A small multi-label image tagger, trained from scratch: trained on dashed paths with two dots that lie on the same path or on different ones, 20.0 epochs.
Rows from block 8 of a small multi-label image tagger, named by matrix and row number. Rows with one number belong to one neuron. Each number is 500 + 25 x the weight over its row's rms, rounded and kept within 0 to 999. All counts start at 0. Numbers have three digits each. After the name is the row's rms in percent of the matrix's.
Before each neuron's rows are labels from the 100 images, of 14848, where the neuron reaches its highest value: "top examples" is what is common among them. Only what is clearly more common there than usual is listed. The data: dashed paths with two dots that lie on the same path or on different ones. In brackets: how many of the 100.
# fc1: MLP up (model.blocks.8.mlp.fc1.weight, 1024x256), inputs 128-255
# fc2: MLP down (model.blocks.8.mlp.fc2.weight, 256x1024, transposed), outputs 128-255

top examples: medium paths (98); dots on the same path (96); many distractors (76)
fc1.378 108:497504481500448495530457455500500500511489557500485500500492554504500480501506473500514499494494515475500465494500479500465472489500446500583510534500528462500523469462509501476497508500500507479500500500509517500484453499492500455514500503517486494461543530496528487503523519502495479531499500512451547541516555501534476521502434463527500506435430526507478500500479500500549492452564
fc2.378 110:542501451496536501500538549500491500500461519498550476500498531477486511495485471527509500491476500538591538500500551547489500475483505507511500500553462495504500502487499518519500500500479518500485484500493518517519496499463473538448507500462500535500500453476526478462500514464500500495479486500532533488538478507481500499496521500436497489490516500500500483515530500500456450463500

top examples: dots on the same path (93); medium paths (67)
fc1.265 106:500508500465541465547570440490504513514479552500507500520532500518499485497508556500530488533500500520500493494508467500500483500514498500462500538459536511500500507481500541467500524500520535496543500489529500514473437500457542487466500518497452500513500500512490469500513471500507500530497500507510470521448531476517430482533450484511500500500457516471485519500476500500514527500540
fc2.265 121:523500500503517458505468500532500507498465506488510518442523504521479507502488484497500500481481453517545531518515497500515500480500532482501456481500500509516500500500500518546482464510465500504500546539500537497500525500500495500500560500469526500462488499500500500478500517439500492517476471508530519518513514518536535500511500517500527500463503468491516476549505524481421495486498

top examples: dots: different paths (81)
fc1.541 094:546521536500412489532503500500509500482502528560500500500500500500543522500541537478500500539491501423500500500500461488484510520479476500500451500449436508521511507500511500507479500529486531487514533500532506505500500520509500519496500456501488500526500500514509500500500513500467495523500500474480486542500482518471500514516455501432513477464506500540507535552520500497506500500543
fc2.541 094:500515500494527512500535478500473456500500507487500477500517500463500511518504461513500523490500490500475500475502500500540500514556528435500500500527510499464500500450576500465500500503500470517500492500500531492500446565488523500447517478528543500467504467500493528471495500457500469487500476516500500535500500500451452437461445481500548507539570491484539509500534500477534529484503

top examples: dots on the same path (85); medium paths (65)
fc1.326 117:516471530465495471569500500477500500528495561533513500552516514496478473489500511534500475534500539507520485490532465447475467494521500479484500527500496504524564526485500544476463527523500533493500513521496500517460451500454554500473491539487421524510518489498520509500505473472500533496508500500467517504492534506500463500515500497500500503511500486500470500527500492479538510500536
fc2.326 122:537500459514557509465491500500500515500500465463500515471500490500504439501479500523493480431489509532498514500529500500500500516469584509493454502525517511500500471485465481525529486507463500501504494500471548462472495516506490500527500540483500500500487500487524469500500520483500511463483466470520500500500530456497555477462512500480500506510500510500547499500500500506500442500457

top examples: medium paths (85); dots on the same path (79)
fc1.190 097:518479469488500473500533454500500500530456576489500547500500542493473500500500542500537486500495500500524482492500500503500463495544500499500549550500524500500500508500456534497500500513481501513500515491500500464480412523461547467488477500464464500508505498500486449483476487486534509479500523506470500512517532500544500497496495500491497500516445478540500525500476453487524557500547
fc2.190 086:521470497500500517461499524519500559500449509514504500500500520500500544527496508489538461498500500561500483500513472529497497501451447500532488469524521526461500500477528500470492502552473500496464466483479484560500501500500472531481507473500500526511464460481510534475535500511539547476549471512528500500500522529467500466487547512500500497459478500500537500507517500526500484500462

top examples: short paths (99); dots on the same path (83)
fc1.91 098:442478495473529526509540528493518500500500516532522500500536500521475500495511500534500494437512534500479486507542500482538500490499497477472483500483520500522500498495462488489466500456508528500500506500528471498470490537482526503505500541500482511449544500500477448509486511487500483452471500514500481484456500540553433489500504482490546440494490491495536539500426514519516506460500
fc2.91 124:564508569528481516458500500520500539500480500504502559500524503485500522547500522539500473475500502505436469500493497512494494529477500493475522482508500460500522512485410500534467507500485460532527536480501500500490500523507503458541529535500504500500541510504532470500530474553529500492483481500546500500524500509547507529500537504498485500489500504500536527554436500478503539493500

top examples: medium paths (89); dots on the same path (85)
fc1.246 101:500500500500503481555542477495500512527480572482500489524520500494500480513507535500511500532493500522547481479500467463472471530533500483482497514500500500560469516499439547468474521541525524465505534527505500500482479556500541500450515484451456500500533490507504500521497498500517494507495500500506466473467485500535500500531500508479540500529474500495521505500424500500526541492521
fc2.246 114:502500458487545474500470540509494537468482489471513500468522499500481504487482496492500499446500456526528500500524562508486500500517565502516500499500500514497526495485528505540500494500500500478500498579521500500492481500468501477503500518426500502513474477480540518451495506474501521494479475500537530492524542499492548497500514486502500496493500503463518474500493500500500458500458

top examples: medium paths (83)
fc1.540 116:486500556490476468500500503507500485500536462472500500500510500560500500485526506500537510491491500500481449496462513516492488488556500500455546500500530549466500500459534463495500520516518500491500500480531551484500516503456480478507502502476500531466445529500500524508523510500521500501500500479480588569584500500435521475500500500500415581500475484500500500500558511503515544511500
fc2.540 120:500484494496552507523500500485513493519500479500544488505506529475512494485500505466480504500484457500524469500493574466535419476493463493523500513500499460451523531489444500520564475466519500485500500486500500517485516477508500541500472515500467469453534487500500489500490500493463519465500503497510531500473500507516500500472427500471504482525480500503500500492488500507500481475440

top examples: medium paths (70)
fc1.675 112:519524535535500451518547454500484503473484547500484464518541477509542500500500500544474508540500476534546500504515486500500470498528521518451504468483500490500501501493469500460461508562511473525499519464519530471507435528461504535500487511438483473499504472476504449469500505500500505560512438488518493526446555500533481499503556500500538500500477515491532506500477512528496472500509
fc2.675 110:428512495499493500521451500515495500500489495500505489523500545500500500500518498508523494510503438501475513516527500454481475538500500520521528459466509537462500480521500500482500511568506475468491500495484456553477513485539530478490481505449502461464500533475495474418521473512544500443500500520490505532530506500503502498509503511546501440476521521545500504469476500527490500500496

top examples: medium paths (77)
fc1.662 107:488492500514462500500470503500504500515532500489478489497512518521485500499500506534500500469481483439469482513505495477500497508551500504514525492533459513500542505500518474486519524466517493500537513492549500500499500496477510500531496545492500535446451527502528500511500496500500500475500502500467500557562545572466500521500467433500500532500472461500500490524550485500535539481523
fc2.662 107:500484496500569520510502500476500500517509537468512498486528507495467508527478535441504505500486500510500505500496587547500480500500500521500491500500498500422534543494500500500549490529500500528453464522487522500478507541500547500533461460500521536500500462500531500529492458481500554551528500474518500500500507500476517490460548491440497462479500500503479500488500500499428543453484

top examples: dots: different paths (80)
fc1.656 084:498497523500500485494500503500489500489500500561484506500512488509522500478501511500500500537478528500535500500487500500500479464472500500476500535530442496500513528500499500500544500535500495500500500500503509495500500451522500500507480500500500543500511436494515452500543500500436500574512478485500504470493500500423506500500458515500507530500500500432495500500474503580449500517459
fc2.656 078:518500507524539500446484496507500500504500500500524500500492500493500457497480504500499500502504500500500500532500545478474492496503500447480479490477495461520500501555502470450467483500500491486453442440503452500500504500509500519471471496519459500530504491498500500500489500498500530518499500500493512414500542498539500497456500525500470500445500473522531471500500484500500500466538

top examples: dots: different paths (78)
fc1.709 110:487552500497503500508504565497500500500500458500500510516500537502453493504500500461482500500504500472500491525485501423534500500500500484528531534498502500476513533500499500454545554436520516500516486538494500500480485540499474500461529499500500564478500500500501518469562500515471500442500500500500526468521500512475456471500443500495512455508472500500474502524500527485536548489513
fc2.709 112:488549451500513500488524477522544560500503522555542482515508494500533510529519458500552439500500514500527494481500474470500471500500499575500471530531531530500532500493500500512500537519495488447515468452509489517522546500551490500522528499451532500496485525500530485476560491519551500463500500485488500483535498500500499503488519528507527488470500479513500533493500500515501520500486

top examples: long paths (69)
fc1.191 089:543519500465536488524500502500500500500494487442525497486500500500456500500447500542528500500500500500451509500500500499500500529488492527480480468500500500570529482525502534507555551500516523515500500532520512552463500503508500568473500467456511542510459500490503532479500500491480500428535517503500541483500500500466493491500514510500500539516454476500500477500509500500506530482542
fc2.191 079:507519500564458515500500494510500500500484471500500478457500495452575500526500492464507431524502528500546524500507513478485500503500523500512500498530500500500500518500476494522471500500473520437475500422476528500534500470492447500517513500491500492500500510500508525500500500534500488495500510477475515519443450527504536500481568500500503500500428500450548496522500500478519498500539

top examples: medium paths (81)
fc1.63 106:456457500500474465516517524483500512526500553484461497513522551469454520500500497488465509474505564508500461503516501508500478516497500500577543539467491499532478489511411518500534500484500527492515536489517500497476500500500523516500500500472500491503529485500500506500500493500500535501500512512513464447493491428524526493500491535537500500524462491500493500494453465545543536500500
fc2.63 102:514510478500514507471501536500502559493500512514500500538510500453490500500521478458514480461500500500517482500509501516449510500500484500525500500543466531432500500487517500511500500525505540506471497498497527544500469500496498462465500511474505544481494500509500521495500534500470500500512500501538517527578523483411528500466525500507481513502500523461534479500543500498491499432497

top examples: medium paths (88); dots on the same path (86)
fc1.216 104:500543500470478494492487489508492494500512500500471534504489497568500500481487506482536497500500498459500500496444460500435496479530482500461500513500526531481519488475507475481542483459500511487525500500525527500500500458499500453524500500499507536468454527500500525505554492509510500520516551507500568589599560451426500508497462500521463566472462528500477494500553496532500483508531
fc2.216 110:556514500511552478506500500506522497500500500500511500500497500452502518500500480489500484500500457501500443528500557497519445500500500501534489470513516459447500525502476452529540489506516510500490450504456509530456466519502532526500545493498497500479563480485500475454504506542462500489512478495524526457500514521520510484467482500500487471511500511466517500491489500496500500467433

top examples: dots on the same path (87); medium paths (66)
fc1.193 097:467460516515463468500500480500515500465501513498516455544500541501500500482505500500459457519529493443500500528547448420477479491499486459542509459518500500504543505461513500500470500516484516483523526546540530549461463509468519522497485495476442511496542500500500481494500500491517495535537500487500491500534516507490500487500452529500500519500500482521513501500500514500538486517500
fc2.193 073:498494500528500502466496534538493500461500500479500500531500506500500500500484500500508485501513500555513589563486512543485484539503509570539500548500465546451541500530500500500536496500500500482428500473493551537492515473500500500500500479511500500513506513494500518537481500464497500515500500491500517500527516500506462500492536522498500496500428527470460500465519500500547499488500

top examples: medium paths (91); dots on the same path (85)
fc1.70 101:551515500478506494500490469504500500469541519496500542519501500548500501488507500531546506500503500436477484487469439500515483500521459525429504500500500466468500469514577461500505504438500505517502463500551500500488500477517494480500500545538500500491491500507485500500546494495500500500540500479500570552500558529412479503500513472540463500448511497497548479500552475455522528474495
fc2.70 097:500484500519500537522508512498500500497500516500500471434500440488500500510500482500500500530500500516511451500507557521513500500472536500544488473538525533500540500468558500557544520500499484510483499525507515500501436523476500507451500500500528538500500443500472490500500478539454501489500473500501521500569460500434499500518549501488491500500521483472491553487536500525519509469500

top examples: many distractors (100); short paths (67)
fc1.368 075:501515500448527516499500489567521500548493500496546522458495531504500500478479489520533482507384500507469500498494509479500483503500524530465479520475542499467500500500494500488500454521544490500519473467500501498544500487512504500501565500500521526500473541552500525500499500428535489538500534537500500516473486493508500500500500473488500500489526500499500458473482431495496521500534
fc2.368 084:525511500498500500500500500617529480540411510497500505422495538500530503527479500478504523528487500495500519499579500500488488493500500552494417499488500514500530500508500480512483487500500473508433529475500513496500503486500501500490531472511530525500496505547497500533500540500500481511495505500500500520500500496500500519500500482504508502500465554504502497531497513500532516500500

top examples: long paths (65)
fc1.678 082:465500565500456498547500500500500435500500516546461500468500500500556480500500484500500522449487549514466494500500544469501500500500506497513468510470500483500486530510501500481529500479500500500481500460507466492500555500500519500498485500502500514513486448508549530520435500481465500556474500476473477472500486492571500500500468500518500485486479479497494471490500500500499580500462
fc2.678 080:494500518500500456545492500506500476514540495500548500491484470474523444500487548500500539500506528482479438514483502491492500499500491500483487523512500473483491445512494525500500510500495500507500530521495500452484475472472510500551483500546500500500500500506566500537500577500500463560575527531521552521500537450541563500512500518500509444500463500500500544500500472486514458487500

top examples: dots: different paths (92)
fc1.263 107:482519490473500482542500550500497496476473500500499520497511511503500455499500508500500529472500519481500500500473486459530476500487526500500485500497499520521500470510483493486528551487507500476518500552501543540500500500500508524500500467477505500530475515500511464465565529529500500455500488536475474486546531504500470486501467500500500436487507533486518500500500522528565478549497
fc2.263 115:500500515488496500489505452508513496525500500522460497515512511478500463500521512491506482440508500491513485500493500461513506484553521526482500500503528544563509501511490454568466488503473494500530500500507547500500551500500500480471542516466515502540497565500500480466592500528577497465463471527512500511526534508485536527524500485497535473475500475563491490500507514472500510500494

top examples: dots: different paths (76)
fc1.604 101:528500485500500454525522503500493541483509499500559500540500483522544502493500546529515487547500500500524480457502500500490451500500514480489500507458465511521500500526500553496500500532500500500507500529542518487476500551472500521458500500461443500500504449503483493516500500499488500540501500496489452514500508500500487500505451500453500500500470500531523549498500500518520497494504
fc2.604 109:475500486483497500497500554500498555496500539500458491500501484459500531492500514475500477488500508481517510476462500459542520519507513507477485492500500514439518498450526486500545500495512500505500456567503546500500500500543500485496568500500500494500500507498520507481494500494500550557500500518491510500542620538500475500500500489499514535500524491494516503474553509452518500500471

top examples: dots on the same path (95); medium paths (92)
fc1.647 117:521473510451525445564520452500514500528520547497513505546511500542500460504500500523499474520500500476478486524508500470504455492544494500435527518500500510499544501497500500500512532500495500500556500500511500528485454503466500483495500537500429500546532500500500500506513500490500500494504481525451515540493555500500469500492490485518493548461463500488483508515539500466559507509535
fc2.647 143:528479463500549500499487533500500514512486500465545500475500495500500460491491483496500500477478501518542522483522543512521531490500579495500460525500508504484524455500500510540520500500500500508500500519500577485500509500500467500514520500470529522456500472500500500500502542500500504500476482500509523540507515482500493476499522506486500500502500505469511509494479499519471448494458

top examples: dots on the same path (78); medium paths (71)
fc1.32 102:498511518502477474500500486502500517463521526500512519529512480532468468498500491541500507460481526450495500550481489492500476499530500531439527500500461500536484500511500547485491527473500541522550491500538543513500485500482516495466516544515440502512550504500478511470525500500500527533516481548506500497487552500491498502502464497500500500493465507531521536519500484500494477500500
fc2.32 107:500488479508557530505513523474500488503508500493490470554500500484492500498500515477500512506483551527500535500467514500491470468455500500496462500500500466462492446500489524510533500469519534500498500530484560515503500500500500449520447458490446515458493452498500500538488500476499478538500539500505497483473546500487492452502485516489500500500508483488527498449460500522518500479476

top examples: dots on the same path (76); medium paths (67)
fc1.283 101:563545524431500500561500474500513500494575564500546482500512467566500504477502459525500500500461523500500500503467500477485449483493467500500500513500500475529500520501547487494500505500521513500523494500559537532500500484500500541530500500471464500500529500478476572487538510500443500500542493500462500537531500500445500500475462468525516500414459500500500499534532516460539500504500
fc2.283 095:500500462515547539500513500506500500493511443500500519494500514500500464520500480500517500472485526534500520479500571500556485487500500500523500523577560500483462500500500500473515500500482506481459470553500534499500500542496479487488523500500611500500404494485500462500500476527474500469500500500516467500500444510477505516500500466468499503521509513460490500500458500477517486495500

top examples: dots on the same path (97); short paths (82)
fc1.457 105:539503484460536436517545450487501500493480500511500500507534533500522475484494532500496493532500522500482460500500473500500500480500505500469476518500545513500500484464500500440544507504523516505543516509534522506499461500471500468467495504502449500525495498504498500500544500508500500500512451511509492500508560500500460500531500481500442542500425523445500500500529504492504509490560
fc2.457 117:543469486500500475500473487523514498464491492481444520500500527522505500500500451525481499500508484514535469500500474520556532502562585498467500484500510508551502527500524500580497459478474497533554521530500565500539546491500483494500567500500503522500527536500500503464476500500500505542470476489545480546510518497511476524520500518500503500510498482515494532530484495500455491485500

top examples: dots on the same path (88); many distractors (76)
fc1.413 117:481515467479500449522500488522506511500500500496497506509510519477551448500498548500503511500503565527500500500515465464487500504500523523501459519500565539476500500473496472469500501500511500469500518500507526550500499500500500500463494501479500500500503529500500500500518500500541507496500481511468500509500520500526451500509500480541469500500500515500556509518474500500579500510520
fc2.413 132:500467500516510488500494490507487500510500546500478478493500531538487500471500500507517534487489452532577500527504518500485523492545534480518500463500500507558547500512493500552470500542498530519522532500467549478535526480439516500500558500462500500496517500500491454510480520467552500485487500501517500500512503499500504537518467500506519467500500453545500488507525500491427500500506

top examples: dots: different paths (90)
fc1.33 148:476528485488474494507520500489500536466461479517467516494531512500500444500500490483527514500500510500500461500500500491500476500450542520500497537499493500500500462477500480491518546500504500466500528547497528536495468512500491512477500502501502485519445497500499500495560534532505501500500485514500472474538500500514441500500473500435500440504486544516500500485478530500533500539495
fc2.33 139:500503500487488472500485500519500517489508500500492500485523482500489469509500500481461493441508500500503500507521515497523489495561565489511509497500504500560524491502500500567439469500486490512557500497501549477500489500485500500487549521463500528487543508472517519444549504500533486495437475500500521537527534520475500525500504500500524503497500489528519500498511500475424526500500

top examples: medium paths (71)
fc1.208 113:456489537500505499521524548479500500525500494469500498490505531466465514490496517467504500500500579535516500529500522496433500538462516463500485529525528515551486492500430500486500520500500498500500547500492500498500549526490500511464510488489490497489486479512527533510470500509500540506444500499506484443490479435511506475521498526515529484500500500425493500500413500546474500500477
fc2.208 114:521500520500562505526483500496508500500500520500500502500488509483520510503498500460511500471503456514531500489514532547519466490531481502545500494500493546403538455501497488500596500546508499497490483500458500533500488500500500424537497513490500469463443444500500500504461500513500497452500469503500505500573553500403489504500522500483499500500458500503492496490500500500544500500438

top examples: dots on the same path (93); short paths (69)
fc1.747 101:521500479450545442525533450509520500540500526500509500500516537519521467500524512500510479535500522499500504511500500483476471500500500530477476500469557522500529500459517532469500500483500513489526500465515500500500475507500500472471537535505500500542500504554497473508512500475529500506483500522500505542450500500492450479540474480513451513495459529437514487534500500457527499500550
fc2.747 103:579469514528543484516509487535500475496500516500500536466512506550500500500523500500495541500500475508531485525500500524509500494491500467484465472513501500512523530538500486535507461504465508506500563501499532500501551500452464500500541500500519549500528541474540471490513500500545482518493483482548487526529500515526500507499500500490506467500506500538490526542475472473465500492456

top examples: dots on the same path (79)
fc1.455 102:500508484491500462505497500500500506516461489500500481500515538500467500521507544500500515514500521520599498509500480500484500524489508445500500540463519506518459500485425500471500484464486531500439517500477500500500528556500522500500500467435525500478543516498511499500500547512483555525499520500500481500490503500540508500500500500500498500553515500479500500514443500554521523511525
fc2.455 098:501492500500529500496526480486500548513487492498497563505500531475498500500538476480500489453506464500500485500518500500500500507502500500500512500500506473518500484523537461483465522563500525496490443530500515500501467500490465503455500490500606555474456490472535500432544479500532500425498500500511490500545500489460498468500560500500515500452500500574526500525512500470472469501492

top examples: many distractors (87)
fc1.462 094:564533500516520500511500500523500498460522487500536525500500523493500485489463500447534459588494523513464504553534482500482539500531500500539496492500521500500583503500544560480503510500494500459469500468488530523500479500475490513500476500500498506500420500497500479477461500462500492525459486500500524531500500518483467478500512505476500537490539500500462500496558490488500452500500
fc2.462 102:524490500527445479536512504528500546502489531500488500500469471558529500500480505487464498558500472473501493492529527491500507535475489522500486506541500532470502474518533500514458498479487500500500500504501501475504422500470498500500540502526523522474500500500480543547500500493428476500509524500500456526533508518500500550500538476493513500491462514473495503500477517484511500500523

top examples: long paths (94)
fc1.688 101:518500544501463481506526500497509576500543500500500501500525500572500500464500505474548501500497500470500515494500517518481529482491486449527523478454457500528512489500457500458453530554473469521500539486512491474503500519439522497500500479451462467489510500486488525500479488500452500569500520495488500531466539500487530500528486517496526530520500476448519509500485500500485553500465
fc2.688 119:500517481518442484500525550518500549482479527493465531479486546500484529533500456528515471555500533500538472480498461511526568504500494500491470509535500500524497500472500500507481500528491504524501485500500507515521500500500464500505573500500479511474511560475500527468531476500494508500465502484533421500492500445584489487497515500500500512500504500475511507527500498456500492480500

top examples: short paths (95)
fc1.65 091:515478480500524480500546490505515475475462500464500494485500501458533497487513503442513500500500513532438480500500500499484477478500500488487522529500541511473529484500526494525558503467500476454500500500506535505469469500513530474455513481508512500500446500529520458483537500488537511435513486517470545506556477538500492509500498500526474496500509485500500500507534511457507502531521
fc2.65 097:500543472524436523520538461535500500473480472500465518482500500500500486500500500500530430500495534504500467503471484500500491500500505541499477490521500500549511500471500477531478486501470500506500476500514481500500535511537454500504532483467500459546545500513500476500548489580543500500500500500523483500508502519452503474495500481500484500511500503518521514553504499500518483500513

top examples: long paths (65)
fc1.163 105:516523543509500460521519525497509463468487500500500501500484487525494492479496491519538484500491484428524500525500500472500500500453470526500487500562500429523532489472481500500522541500500550497519548482534500532467463500509500509515503500506500573442524444519554500469560500501438503543500496500512555541484487496491500488520462500506556509563475493500479489501500543537478500500486
fc2.163 105:492496492533544486462518493500500497500473567502478519555500500500472484492486500559566500519500479514530508500480490516527493512521500496509500500459497500518500500503478500500467500560488507523500533500500478500461540527507507524489500498531473500452503559505500442487482494488500478462517539500500467499500500500568448488522500500523492445422504500518503500485438500517477500525494

top examples: dots on the same path (79); medium paths (78)
fc1.425 087:562516500500565473509544450512525486479500511457500482500470471513482500486515588484500522525500500529518518485500500500461472515500500484446535500555540473487463500542484541501500526500514523493451492500529500470500484524485503470523489500503500460500500436524479500500500500464451506500500534538515500536483519500479500500535500500506528500444500481525551472562427500466500500454529
fc2.425 085:482516500514500500515461513493523500500510500500500500467500500471535500477516529500458500500500560489458491500500486500435493523500493473452462500495500500461543479412522521461482522520491500453470500494543512509458500500500500500523419500500544500514444500525443500534500500466500538510536500500506508525502494500485505438520533495490500519500471491503500471500511500520500500500500

top examples: dots: different paths (87); long paths (67)
fc1.62 101:556486502463500481516513547500498510528500457526543499507530500500566487470533519528524500517500535509534475467500513484482500500498508453500447557500452521529500498500521491475514500520517502500500518532500478500500491515515515500477500500497500500503514511520505478536520500508510500500500461499500500514500493500463500500519484466500541472523495500524525500527503526500487530455496
fc2.62 095:500509476496500536490507539500476498518500523467471496552499475492500473500500500492500500504500553471477519496488500491500500505500513466466500484500488500433520519500542500500585500487500478522508500537484478467500500517500500500613500500523480490514504481475512500552507475488527529537500500503486528498491593458506507459480457481500456492500538500481518521500519518506521520465473

top examples: long paths (64)
fc1.42 107:500554500492500500530475500489513500487503507500567526547497515520500461501477530502462500500499515471500500532449484486500520507500500518499499500500500500519521540500518553500553528500519482528507512522500546492463500505490548567449478498488500517472484500535520539500479488500486477499469548500494500437500500500477520500494493502444500500508527500493471500537500496507566500499497
fc2.42 100:470500465512500525610520500533550541500500500515504500500468466510500482540453494453500482522494500528537518500504483485458576500483517542500487500500500500458500439500520500544469509473500537500488496469500555500507464500476494550500489496471549517525513478495500549505447497500500501528478487500471519531500500500500529489475524468500498500555500500500500479486499500484517496500539

top examples: dots: different paths (76); long paths (60)
fc1.437 099:499500500466429506504541547490531539486469496468468500529477542472455518484503486484500500477500517431478500500507454454500507464474508512512491482500442520521546512509500500531502494500500500500540500538500502554450500500517516503472475524536453524500464495507512503500474500500503492483500529521500500444521495510482458500509453498500478500523478481500456507500528508512505500483519
fc2.437 108:473498492489472530534513467500500478500498477574486510488500511511536512525500500493533500504501487493499500484498511489472528501507533500503540500479463545500500505500500513487500473500485498456533493455509499514503483467500500500482500534449500500500519530500493558475555454550482497488520499526475500546500409444500490547520531492514562506500485488521500484500500496503495543537500

top examples: medium paths (95); dots on the same path (94)
fc1.288 114:522477515464523449564550448500512515506519557467500522556521500500500468491500503544522500526500548521501483506500473500495483500530500486446530500500501515515542515513500544500500531518516523500531510500527488500500463500463533486477535553500419493533500484502500472500514485470514522528500497500500500534475543500500451519503470483522500533500500495472500544534507500484525510500500
fc2.288 119:549500435488551519505492546485499538492486509484523516500500500474502472500500485496500487445483507500559523500519546500486549500473525500509461514500492532489505483500523500544505493523480498488500506516469531500502527506470500530539500513500500500466465500480500489500504500500500500502489474508527500512500500485503500471495500500490459479498501484448511451528500523500464500478471

top examples: short paths (98); dots on the same path (98)
fc1.680 097:552499495446500452538532467489498499500484519528500482524537500486500469475515500500515502527500520500500466499500478451490449512501519497470503533500500530511539498474487500500571503500500502482553500531552500514478455518500544500470487518500460532521497495500500501502500500500526500500517500526480550546517530500471479503517456463500500537522430528476500496500534495466534504514537
fc2.680 097:556500507500500474500492500512504474460500484500422500448500500521474500498490500512450501500506491499506449500508470494560500514554589500469486486500500500500486494510531512544500477477500489537534500533523583465497505500517454499505564484502491504478545507500497500471500500501509500508500479504536487527529532473500487496500495510490496539560500468514505511531514517464488511500495

top examples: dots: different paths (75)
fc1.220 091:457479511500551478504500453503500500493532520542453546532500500500500493471500531500500565481500499500445500493500496539464469501562500518500488560527519500501498492491485543503562500436524500500551500500500456484459500500423572500497477467500503500469483456543500500500500482500505525464514477500500528500471521472494500528500500486528500500473492500491534510500442477500500500500500
fc2.220 087:553500514500440538543500515500519486500500487523500455505504495500532523522504500492500558500500524500471471500500499504455500512442566431500502476518481500496537500451500527500491500506477489500542534544500513470500500508477540449471432461500500555533500448530493500550484500514495465523500500531500510492500500440500549517500531500508500500494500494497500500521500503477522500496517

top examples: medium paths (60)
fc1.149 103:500500535500479463495533509488500500505500433566464518514522500520554527511500497500500522483502584500540466492522516500566457525494496500504469502500505511540525465500468519503500531500500500479545557500505486500500500500488499451500500463545500492548507487521515492491532504458514532500488525537500456510500493459525510501514500547519500441548494503500480509500450500539472500500462
fc2.149 096:499500468500530542500510500495524500526506450514500493554500462519488456514502500500460482491518515500493500494528495483443499500450498460508500524553492500475535420500492529500527515445500500500473500530538517469444489520519548518479411500500448508518487500500500500567485528500500488554508497477503532515500537468461542466476553500483514434487514500481495500500485488485521500435499

top examples: dots on the same path (76)
fc1.276 095:512512479480503441550512442521500500500500538432500500469500495549500513500524507554505510506492500500531457537500500471508485500528486490501519500433502500487499500500513506455475524500500500556500484431518519464504445490439484428500500500500433468500550510494486460476502508513517500518515459527500457545460530500507487522494500500528486505500452505500500500500497500500472526488521
fc2.276 094:500500508487500530490486547496466483502489500500500500480530527529500523476496502534519526500489457505545515495500508455468526478497500450524546507466539500525491541514555487482496475545482485500502527508500497500510515483500486489500475500459530520460484500449534477494549460500506496483514479500476508536512459500500522484521500507500500473507533500506451500511479471509451444527517

top examples: dots on the same path (89); short paths (85)
fc1.704 102:451522495473521519534492510500547500477489525500467479510476500500500477500500500487483528464520554487500467500532502469500469475500511500500500511500485514540532500492500540500485500495500500448500469500515469515519497507525511553500511528516438514500552456500487457523478500500478500478478481505534460500430485492554446491515498500493533455504506499527500518516440494542500500459500
fc2.704 099:506513542508500529516499500505500481504502468504500548513463520493509508490479500541479478500499521488478479516500517500514536520500529471500500500500491447525500459500403500561446489488500510521509530482491500494515492526487520548500528500503500500465586525477515500489500491490471487500420506483490529551431500500500500505500500495500500500539500512500504527506500520500463500518500

top examples: many distractors (81)
fc1.650 094:545510549500474500497500452511494493456548510487514500500500480500506500477469500521500489576500503431562500500468500490455500479442460584490515522500417500474557480500500505514486513545512514513498500500522553533500500465509500500500462508500474500500531500500539500535500500500426518500502520505500524500500511498507500528527498478500542500500467500500500484447486502478470501500524
fc2.650 100:479528489526480500440500501509549500458500504500483483500500436433519553519477491460505474487497545532500501472500500469482484524492490506497500500514500500500560500500500475502500535531511515532500496477559487468494462587514475535472535500487463508496517481478465425500491500469500500430500482478487443517500509460463507436539500515481520500501525500546500500483500501521500492500500

top examples: dots on the same path (84); short paths (64)
fc1.47 091:500500478456532511544543478512504500497512553524556461501546500500500481481500555534500500488500520500500462500531475469500487482500496499506510479487504483500503500505490492465500534532500483516462514500547492476500500548500539500473524529474467500503553477500500500518477500510500500478477500520486500500447500503550431453513516490484500471508488500455525529500415500500515491475535
fc2.47 090:536500500500493519513500467528500529472499518500500513485531488500500520521500500500500470461506463500514503549522501500500541515525500500500500498523555500533500527500434480564476497493488490528538536516500500524535440500486488474508545521487500500535534526500528480437536493500518500490461463480530500500551541505554500512453540520500511500500500480503500497529445505468444515500475